From a checkpoint of a small multi-label image tagger.
Model: 4.73M parameters, 32-pixel images, norm groupnorm, activation relu, widths [128, 224, 384, 672].
Training: muon at rate 0.0085, 2800 steps, batches of 64.
Data: trained on made-up road signs on poles, 1.5 epochs.
Rows from block 2, named by matrix and row number. Each number is 500 + 40 x the weight over its row's rms, rounded and kept within 0 to 999. All counts start at 0. Numbers have three digits each. After the name is the row's rms in percent of the matrix's.
# b500: branch 3 reduce pointwise conv (model.blocks.2.b5.0.0.weight, 16x128x1x1, standardized in use), inputs 0-127
b500.0 095:576588544427500585500500540688491500500478500500500500526500500500613500528500475500500500500500500500500487537500500519500536532527500514501500500393467500500518500506500500500500500481624422500500447613500545500500562500541500511500558571500500507510500500500500459500500500500500500474538500457412500585556448500448457500500500461594500500464500423500500500458455500500484498500500
b500.1 103:500500512488559487432532595613533500488530467500455500500416500619500568462500548500453500454409500500500576563500436469472369486500454532500500500481461500513533500500460515500500508592500500500500500421500500587500500451500505500497500478430500500500500500500528500500500398547631500500454499500500539440542476500513500500496500513500500438512586462500500536500500485500500508500500
b500.2 103:469382500556399520500500449394500500588522500508514446458500500600446436500500500567500462500500500500467500559580507455500506500641500535399500454529501428528541500433500500511500500500500595477446571437478500422500500500500500500500500500497500500500500441500500544503500497516500529500500513500500491450567535500543500436479480500500562500582500500495500485552487537500500500500539
b500.3 098:557594471500500574583457634582500578504500581500394511509475500500434500482542500500500480506500500558500500512497500418500482455542588500430500500466446469500500500500500453500540500377500500511500463500500500457500568500500471634500489500500500500500389500500500500500500500509565500500533436440500500500500449543494500453461521500500548522500500488500500487500489481477500500427500
b500.4 097:500500500500505573414534500614529514500500469488500500532471401500500473588552500500500528462500548455443569512530500415548500500500500500452541484500500500500500500559531519500500409572524500432500430500429500500531542454500500595500500382470500500465500500571500453500478432373591500419500500500554492465585539500500484500500500500500466500500500451500500500500500500500500500500500
b500.5 104:500500500500525500443461476500470500500500500500453505500500455580422500546540500604500558500452500500493500527500500490500453500500500500373462487500500443500501500525555500500500500500440660448607541524443500500500500490485500394500403500562515504500500500527500578500500586500455532401500500466418485500500500599500488537526454454500521500488500500445500496500500540500500459462500
b500.6 098:537435500547500500500445500500519500500500500551500500500569504500500471500454500663488448453500500477500500512500469500500507464500500522562454500500611500449407500500447500565455500500474464500549500461452500500500586500500500507433500463500515474401431500449510444500500500500500492500633508500569531394500500500442541466500429541509500493549407555457482500516470500465500500500476
b500.7 094:500484385500500492500479500495473500500500500513500500426500500500500456500479539500534500500500500500482500482500611500586420500522500500567500492477402500500500500440481423500500500578500500500582489500500541599560468500500439500423480500477460500500500704432575485500500500536500500500557500521519472395500500500500585491520540500500500500553500500500492500500500500474554500496465
b500.8 106:500573547482495405518415500427545504424429561546500531468488515500560499500500422416490500537594473500501545500523528523444410500500480516500500600500528500500500500493532500408500473473540500532420500502577548500500500427460551500500500500556458500500500500442389500566535521500500433500500500497500500500500500514497467500500500500540500507467579500441503500442454500500404478536476
b500.9 101:535622547508575500500452408381482443574500500460500461413549500547460557464500538500500500500387526500475500500500534519500458567500500484501507500469500646470571500574500500500500472457500434500505518500507500562557500470500500548505499500500500515500500500500500450606488500461500482500500500510506500500582500497494500500546500500583530467500500473500516500500500482401441458500480
b500.10 106:558480500429500500424500500519500479500500541500453500500491500500434500451500500500400544500500500500531516500464530500500415623394506500500525485461500535500500485500500500500519415451468500423523466530533491554621528442567500669529518516467453521500500441500452486500500476500433428518511500498500500500500500500500500500498514510616500447486500500500500500500463497465545414500498
b500.11 093:459544500500500525552478500542416500534471500480500500500424413441477500493548463459414507500404500496500483500500500500583500507550500510364500466544500591500500449450519442480416500500500439581500500616489526565500500500562500500500550500500500536492500522456474527487561500500500500500500500500550500500500500454500448454500648460500500447429539500500500500500500496500500527500557
b500.12 104:552500540500414500580567500474495500573500466500500426486539527530520588435500511478568500500469644493541614500500500414500500479500401500500505500463479545487500500485500500494500471430560500557500500544584500524563467500500500500540500517500538500500500444513500423595500500500500541500500453453522500500500464551461466500492644500546500500466500500488457500516453500500500500500500
b500.13 101:500614458469500560500500448500500461500444477607519514585546500479439440552612428500445500482569500500500555524467453500500500459452533500614467500500499500526500462500431500503500500500428451500500528500500500459500500500500479498515501500468501518500500678500533500479606500500500500451507500476500500500500500500483547435510500500486587500598500481478500500539500500518500489485483
b500.14 095:500454500500437440421500467500607589500500472500546476500500480500517500500444500500500495500423500500450466500500449500493436500466500667335500500471611496541616500500500500500587486530500500500519500481447500432500500500534500500500475500450544500500500506499500569500500527500536500430500500545526500536500500500467500592500518500500462500500500429506500500500500500530500500482561
b500.15 102:500509505500581424467493500610500425574500500480583467500500436500500500591500553500377539544500500500500500500500510471541500500500500500500500539500500522500500500500632457500500395519557383500559564512500512459500448531500500500500469460443500500500500500441526500501500500500565386498500416500500488500500500500500500507514433500423500498541433452500418500500500500490500500500506